A small class-conditioned image diffusion model, trained from scratch.
Data: trained on coloured fractals of 300 iterated function systems on busy backdrops, 48750 training examples, 105.0 epochs.
Rows from block 2 of a small class-conditioned image diffusion model, named by matrix and row number. Rows with one number belong to one channel. Each number is 500 + 50 x the weight over its row's rms, rounded and kept within 0 to 999. All counts start at 0. Numbers have three digits each. After the name is the row's rms in percent of the matrix's.
After each channel's rows are labels from the 100 images, of 14976 (inputs lightly noised), where the channel reaches its highest value: "colour at peak" is the nearest of a few named colours to the mean colour under the peak; "strongest on" is what is common among them. Only what is clearly more common there than usual is listed. The data: coloured fractals of 300 iterated function systems on busy backdrops. In brackets: how many of the 100.
# convs0: first 3x3 conv (model.mid.0.convs.0.weight, 192x192x3x3, each kernel summed), inputs 128-191
# convs1: second 3x3 conv (model.mid.0.convs.1.weight, 192x192x3x3, transposed, each kernel summed), outputs 128-191

convs0.53 085:481434490487595511487458399486487473504515597543524466463436480506506527498435455488497508461508472490459556513523568489484579492581524409488555458427585476498485525497516583475499426493445561
convs1.53 112:519507477560442467436538509507518398487399514486447491546469519472447459505583395561539487505504466484566495393573493558421407453442482550434489535500430502447408407469460448545470482450432394
colour at peak: green (49)
strongest on: green (95)

convs0.151 091:561390504508477479438476463467571528442485518488504464485509499475522460564416397454492467485489462556459554469532446529431508470489448457477495486456481491432494496366496513432441498519488504
convs1.151 096:538511577457548463522522559536465564612540551488567508563485545497496517483472430448430504514567506568534517450432461448485503467523427461409497519537564535543410531586508509470497476585443551
colour at peak: black (67)
strongest on: white (66)

convs0.135 141:489537505538498543497504490494500473487531535509485441476452437477437430465413429431419426486434431368457444477449386465482401497451469439431421464395547446490503516571467463470454416453455491
convs1.135 130:524475569505523500497517577462454513546453441481506536581534549450530547532491476574589474499567511547481384484433429499452509484505465537495510549595457568515496453507541505479501586579537484
colour at peak: black (41)
strongest on: white (44); pink (35); dense (30)

convs0.110 116:494571544504558574500624420577585454551554544554455486542522511447465448503444425503506399473477494515546470437451450420444454432488469535469472409471418471489405452446510484438464484479442548
convs1.110 113:500429506557449436466449428465434521504480461467562591497547470559578622592505571524499518472576570563465512610493541594583498582481512456546486443470579477467542592547555537563523534496532558
colour at peak: white (39)
strongest on: green (33); dense (31); blue (27)

convs0.183 094:556559507570473470466542514532568406418513502443598477450527554605581505476486498617541434495551508517541511578622595677551519525520547457465537415479533549527521528508492508490473468455562535
convs1.183 114:480529531426568606602522481510501593549517558559434568493592569430466509494459492449457600575490543562449539474463497462418531458520474469560509575531490449537556489473459522425458495550524486
colour at peak: brown (56)
strongest on: grey (30); white (27)

convs0.14 083:478351529463561418466417486516494462593540506444485411433465508470459503564410518575567558585573476434434579426593491501591541486526490485510523477541544512512551545469596545444539476511542588
convs1.14 082:520598493524478537536584494505480539487438545541451594489520499404513543522525436479448570500391596600515425435414446431414467503475475532427493491491516472526460487517494479487423537471463438
colour at peak: grey (71)
strongest on: sparse (64)

convs0.42 118:522483471475500521504518445409514507495452474418568553563565572571589515535538555564506535597533582597565524578521481523524524552565441481518549555589440557433487564549523562541495536556487580
convs1.42 077:517587555517478508502549464537473484516496576538505519496470489525533486531466484550510496536504567469425542543628493595543494504447476521530498464468499516441520469495502417500470443499528475
colour at peak: grey (58)
strongest on: white (56); dense (28); black (28)

convs0.66 084:506496502526612500568492369531530481539536530551486492476583517466495442455499440432528450505491449546470443477467518432461528450478490415472541382379458409521462536584479484513484457586478570
convs1.66 066:424423460527468482492483514438424460477416446470491577551471614567496566569517506583517590495496536556575513504501511596462476460519490494501490542579504580454526473450481549520414532447542411
colour at peak: white (70)
strongest on: sparse (71); teal (42); purple (38)

convs0.168 090:483525524453589424527573420496465461506554602475505484460437469492493507489430499536455558508543492470464496498526556509460622493656487463489582444493524507476480539472456639483452473467477471
convs1.168 102:528507478569450476427547510530524405500403509489462490554449518462466464499583388563554497505486474495529507392581495561436427458441483545430510539502419509467425410458484463543496500440433404
colour at peak: brown (80)
strongest on: yellow (96); dense (37)

convs0.116 080:533460530545581537507438447483569487467517538587479463507502403466543494481433377573540471402549528540465469489548405541528518518491439537568571491459510462587540513398486464435475551442520433
convs1.116 090:451473544452556516479514510601458519558550488493551410496380440587511373502442453459569437456458444411584516503478479469484499453530462535490494497479544520596446538538495474476497475525470551
colour at peak: black (79)
strongest on: white (31); yellow (30)

convs0.144 113:470483422451473451445514414436465499456472473444550512564538549499511578576461514593578485500569559507519493515593501588518451528494441566413482478532493507568527504494546480505504498477533483
convs1.144 127:439585535456494551506545496505414518488553576549488487502510482486514468474468540463461471474475536480514543496442514418491505515465517501528435509483539489498524529555456445485465495525467489
colour at peak: purple (25)
strongest on: purple (70)

convs0.123 097:515501495528484499494419462524512458452518478503576540480632550584598531572597555607568549569585528542540493562554472633513547549522533482510578488478475501517544512490533509585575541501525536
convs1.123 082:400504569478551671597505527529432561519520576575450563441554540529468462412438464494475522479436526537526473492466503542414477473442487473525452560512452474508499502508433430460362465458454449
colour at peak: brown (59)
strongest on: pink (39); orange (31); yellow (27)

convs0.23 087:486538520568492399429500501473454488493516476450628541471512549577517560563509551570515540576517513485567579549537518595538534502522550441415505411384504472434521514522534537507483426419502519
convs1.23 074:537480575439545669552495536535489552629531555539458580460602576465464518485485441432511575541455542631471423481455482505425531497543497467530520577533458475447424406415503477478401535528476446
colour at peak: black (44)
strongest on: orange (32)

convs0.143 079:507449579560483344523469470533486506525562523461533537400503519496526544539509510483587503536569518521349581507588613496529511510454588483580520416485397467481549547467528447475551509462556580
convs1.143 073:483571504476537588575531499490466537531461491535391550509548535358516505489470443496410585546478558563455416484459384392407457491466408456428428555514531491471484473519419450396401546517495382
colour at peak: black (40)
strongest on: white (100)

convs0.138 065:497497518466519487556490452548480607536544477449493540354547453530459526529485542524564441493542537562419519524555614507562569523486581500476556517469404465533560554470498493568558478495556586
convs1.138 054:489561488544533550555574511476484476478415522576407566509514558392501539537454466506412570566482565536447371421438358416470466506482414490421472530517513529491474449492429424412437540508455413
colour at peak: pink (43); white (29)
strongest on: purple (94)

convs0.180 082:516534563486560469533615365520528422565520505471496480467466515474493454489451454515489460512547458505487449458487457483468454474497394491448502432499447504519473585448472487498405465505497508
convs1.180 077:462516447496457440484460510412450510460444446503479554531447471461502575607554466539421610559565558505382526538512460489483489480492406407527501473516598549415477539515435558493528513515457480
colour at peak: white (40)
strongest on: green (42); dense (34)

convs0.159 097:579458518527498478448446475490584531486512571544499435492474478466454489531413424489538462456470423511450515481557398549461494439472421418487489431470495435442484439415494503396491415485495462
convs1.159 099:531504593447557478531505554507448587613515504476563525549510535486500554501471463449412503480560527574502498478432447449484502485508417474423489530547596509541443560622513522480469503583459559
colour at peak: black (80)
strongest on: sparse (78); yellow (55); white (29)

convs0.132 138:501534494524514531525537483501531436518554509505450422431396401480497400441393383491462409439455447391476419495523407499482393501450435463385419392398489487512496469465508454460419448411502493
convs1.132 151:527455536520452448452461568436468467501428449430569595572582584504596575572552548572560502535596578561507485550517506555505460562464486526514478532584491565478512486554527458559554608580518499
colour at peak: brown (81)
strongest on: dense (56); yellow (33)

convs0.184 102:540443514522488457447508453479527436481467481424567509435485518618667500521546468558538433589536482499509504656581498636508571582556525534527634360396492492496534499558506525524469533502559535
convs1.184 120:508553549456549576574531478551520542532508591540411507440523494440431491438435460404394583544421528543529510459428493420444510455532459476531511515476493456469488447471429488452427461508454437
colour at peak: black (45)
strongest on: yellow (30); grey (30)

convs0.108 106:463393548562498426497397532489466562488395528528470509519520568521526522521459466502450524478538504555488467521439394502501494502478433475573501469466557441421406499515455456469451494523396438
convs1.108 105:553547544477592557558554524574588519556569557576460401413377505503450469479449432519525405511456386373445446454546446516485527483526475512497513527484518484475491450466499511455538389493530489
colour at peak: brown (67)
strongest on: orange (66); yellow (34)

convs0.152 128:472493419439480462455515427436455498460464462438563547550538550512528589577485544583585498518572566532531499552592511589518475533502465553425494485547492515585553512489549492516529521491559499
convs1.152 132:447599529458480562512565490526436499481549572560474471502519486488499449467459519451462460493474512471513540473446527420479487500451526521516432524474525478501520520556446426470462485510466497
colour at peak: purple (33)
strongest on: purple (76)

convs0.140 086:457503421457569516524483427474401497468520542465559521476470471581530537509529536571561543520522558517516526567551615546535659466679607510446616537460581493496509530495488658550497502519534531
convs1.140 106:536514506561455461431557504533538410515402521489460494552447511453456460489565373563541476474498461490528474364561479559428403446429469542415480535488434498475419418472477442540469488427438409
colour at peak: pink (57)
strongest on: red (100); sparse (82)

convs0.101 076:511493560576562507487444489566569470457525552577479467505457440468496519478461391534545453437568483551454471564597417560511493488437414492571539488411520423591515483401496446425472503491557454
convs1.101 082:437467578459568512529505529536455574570558501495511434464413461595503445472463508430501441454452433418517561527476485451478517461522449494506491503524567520560468575566463511469490500606453549
colour at peak: black (51)
strongest on: white (35); yellow (25)

convs0.65 099:486586498569601562575542395555550461525570572548454477451522446451457415460486442474496416423464452534493409473502509492491512458508523500539550449435443398566498484515511467532512497554504546
convs1.65 093:472450487537563448510486523511522520509437414518515563541470569574486554553540536605521597517513583519532476519512473589519537539590534469544564514558502575496520511494521640546536521502576473
colour at peak: white (57)
strongest on: purple (73)

convs0.111 114:480396548571509447502398527507490562491395534524496518502503555536547522517465464499461531479526512566464472534464392536498495509465422467567518460447550439432407504491440450459433495526397447
convs1.111 110:525547532466593575563554506585566527558582553589445402403380495503442454452446444487524431517432389378450478451513455499472528475527467504511522519475517464491492459458494519460549381480532492
colour at peak: brown (71)
strongest on: orange (62); yellow (38)

convs0.109 110:447436391451497434494467521431465442496467522532435555503417584457460498468573472459502530515510525476544535450436422377476473515490475484528498532518456525400473476482499510543483501447482503
convs1.109 103:559524553512444478474542556548529489478516586500584425469494475500556501544473527544608411474568457452466452466539547491559422502410570554471413456449466527499502517482554389433511451454522540
colour at peak: brown (57)
strongest on: dense (61); pink (52)

convs0.118 071:548445488541539517465447477460570551476477556568489511536536474489528485563474386522543487396554526639492443431534398556488512462444471508547541563461501412533471519395480435460446513421517469
convs1.118 099:486532574464585487542543538539475573561529508534521424472398452527481465489471456489455408456478415375525484467475434469469496467478437523440486523498588526568441552602452491466483425528465507
colour at peak: black (48)
strongest on: yellow (33); orange (33); dense (32)

convs0.50 109:555465476526483426496472491463482429485502471416555565506457530589606521481611517541576482615567530544529610628575563580559547540530569506558565434478470533543596545490579520530547541497617571
convs1.50 102:450571553440505572576518480513482530479511545539418490497575486444447430466447471433420512442461524483520448455459450434435435449446463566469440534443561464459479442577393409434402501493412432
colour at peak: grey (73)
strongest on: black (59)

convs0.82 084:487434563573536545530469542415527558447521502468476401457521520471496475486420468482404550544495408501469496502413480471505519481540389459505492494490596484583449474475437548425456493564432453
convs1.82 078:497498448546485490434596472590537523537480495498539461519498426537488431508538464555582416446478466478560533410536528557506448495451507558484452466464477470551495557544541470511535449459532567
colour at peak: white (28)
strongest on: sparse (62); red (30); brown (28)

convs0.47 120:477554592533592525574537526508464533547529536520426378420424454494437437450369451434402475470437428428438436470478382454494521514517424450456514564457525499452487504512436532455461495498475477
convs1.47 111:603481455563451462443509506505498468508439539469583575561517510422527621564568491569499567510554574567492447446470499543527504542546549494498569450504483475484510534495575562582525480478537503
colour at peak: grey (62)
strongest on: purple (64)

convs0.167 113:469486414443460468417508402448477480436472481452542502551533500485500558559457513583559459443540540487512443530569506587505445530491437553417466479522511490546511497502522481511490501483501475
convs1.167 117:454583546470505547500536492493421497495547588555484489506513499505530476484478542476479479521507536484499566501463529446516521534475521508558474502499516497493537521547469454514490521541480503
colour at peak: purple (34)
strongest on: purple (88)

convs0.96 126:519512445509495458477541521489509384519548549542473484494426460460409496485468458488476467430542478406508508480541421467483499518477474512516456477530497502530580460505471498495488480500587481
convs1.96 094:549473646456523496484488533485517547522520492488561450454498502534517523542474551475534418436535487400476461548480485478537546553463507529505463486496517495498504520593521475467515551562532552
colour at peak: brown (65)
strongest on: dense (54); white (47); yellow (25)

convs0.146 092:571487495531473477445495464449602559475495513536504467495486445434482464492397381470537439454501468547495529455577488543469482422468449496506454442439475468563541528312536468391441428559534459
convs1.146 100:508486570454534474508499536525449571609527490455576538564504506516540509506482480458473521524566522576549539491457468463487510469542422477424508508544597508568417551580511518495510527582441579
colour at peak: black (64)
strongest on: white (73)

convs0.150 095:549413497539472462438430479472555505497449579515487449483502521473548483577420415471488475520491489489447573508528379504469489491485409476481474454452485477443502556421523518444481461519455495
convs1.150 098:541519560460565501532540599537491555621538521515531485552466575481463520506449447458438485526555478550492462441437431443479490473521424490415492559582555584542435528567506504461497469602477531
colour at peak: black (67)
strongest on: white (43); yellow (35)

convs0.160 090:504470506513475501450456453396535400413471460510480437479454488521522457478454367537480395433479424486499522456533495544453493476429525523462506540510475521464499425470472428400487473500482479
convs1.160 092:564485538465539505471480542544477579612523556498639543575520568500557508517498495451489570563576566652577521510446507449495542513611466468448541528526549528541450532564531563510528519589503580
colour at peak: black (74)
strongest on: white (52)

convs0.165 089:586488505552474502424490481487583503466519558548520441503539460438465492513364398512506446448515485506532477449540436535474475425457460456438468419445464470465475455381502484389424380504479458
convs1.165 100:499481569461556488516497536513440598618528488480552526536511506490511522502468475445439533503557509571485510486448446455486513460544400464438491513530611486563424562601527551471499496578464588
colour at peak: black (79)
strongest on: white (58)

convs0.94 099:522510510501501517507486483409481578489404535486576532522495572497576567590495550594473525576570514555462559529487481536568544537548432498493556566560594598549538539557546556476518537557497518
convs1.94 122:467530467474506558456544462594518508526547504547483407471460450537463360458488405461543397468428442451557524446504528474505457450440514556487436501402505426553503497523501406438512458433485526
colour at peak: brown (66)
strongest on: orange (59); yellow (26)

convs0.176 116:517506526521497485421505449482521348436449513446570474456477547594604488491525469552490471595482470479504497635567485613539530566569481492516589379400504489483499497531495540534499536546522527
convs1.176 117:489507546457536584528518504540472545509521525525458500431548490440442509480416525360417562527420501553507497476398462397487513462521391498528501506471510471519494510489467484455465475508479512
colour at peak: black (45)
strongest on: black (48); dense (29)

convs0.145 098:595464496521481508471556475467604490492510524477484421410412416466513459447361385428481455447447420412463479520520454502444496506460458486457453459502453510590561445345489468375408503535573477
convs1.145 070:451465547491511467471498524486432570594530482487605511541502501544536525537449505445526531507518525564544509519378478471499478488533364475399498454506565484584425595548567513489539531583470596
colour at peak: black (73)
strongest on: white (59)

convs0.141 115:529483497521486499498433447487482450458534493459582549510548520593609539537593545619603503513592542561586505583563545648540529554535508523513543475529481531581556514447562512566532552526588544
convs1.141 095:392522602483531623586498467512438548536474549533414524458529461538465430420478428488465518470427492472529486480459495521393413493419477494505420521449513448481467478577410407526385498433417451
colour at peak: brown (69)
strongest on: grey (37)

convs0.51 092:464420561577504427520337529426455557480429534520528497521540545541559528560433463536473573516584528524480524485495335511515528496492463455514509517443600433424431594491437477502452476481449506
convs1.51 109:561541549471584570561561580549578526539559531566460424451422545484441466479434434525525428519468409424467426451512439500468529482507478537465518545519489541478497451475503487448492419514530476
colour at peak: brown (66)
strongest on: orange (59); yellow (41)

convs0.49 093:513453480562573495546377502514505418521528508505557456439492519535554556528514446514547613546580470491471528547555453601543505552500435482473546527455502495528493513434490481534524541436548435
convs1.49 100:458507593451548621559510555537517520484571468521464413424492543532479445497420488432409482468450406408492465513467450451478492506468427513481465542523480525468473485504437448433468536550466496
colour at peak: black (41)
strongest on: grey (72)

convs0.83 121:546502454555498551502499495503594402504502530556500443492430420461455452484470403571423375575457476472460402463462429491497483523472430459536508432512528521445419491502439479501423437474432469
convs1.83 109:478548451517535508535523438574513584512496529527551469456495402537459464514502524439566585560422491484565575543538625506468582462590517536487555466439553436527489566589491614486580398420505536
colour at peak: black (58)
strongest on: yellow (34); grey (28)

convs0.56 133:533538459445540543510508530511535397557563510530475492448462454450472451475486472453496464497513473480484488445535512465442465469456432436530439299425469491523533461467466460480438434386520484
convs1.56 120:511446540437463476448463523418484426420421519469520490530524585527514536576495565583553495538585497468523501567540537547504503528501513573567504561555478543463519446519507458473537519523528469
colour at peak: grey (58)
strongest on: white (78); dense (55)

convs0.73 098:545492474489482486460500496439483477504397558570569565528549595446512582585541556502490482530565534585395496555464464534546499586486410551629535519535528562482572537563579506536502525546532543
convs1.73 133:483565457496499549522532466562580512455554477553492402450456443590480404511469414475516473513473490390583549471566573484525470472429537511473426498407498459541526486539473450423510436434463527
colour at peak: brown (69)
strongest on: pink (48)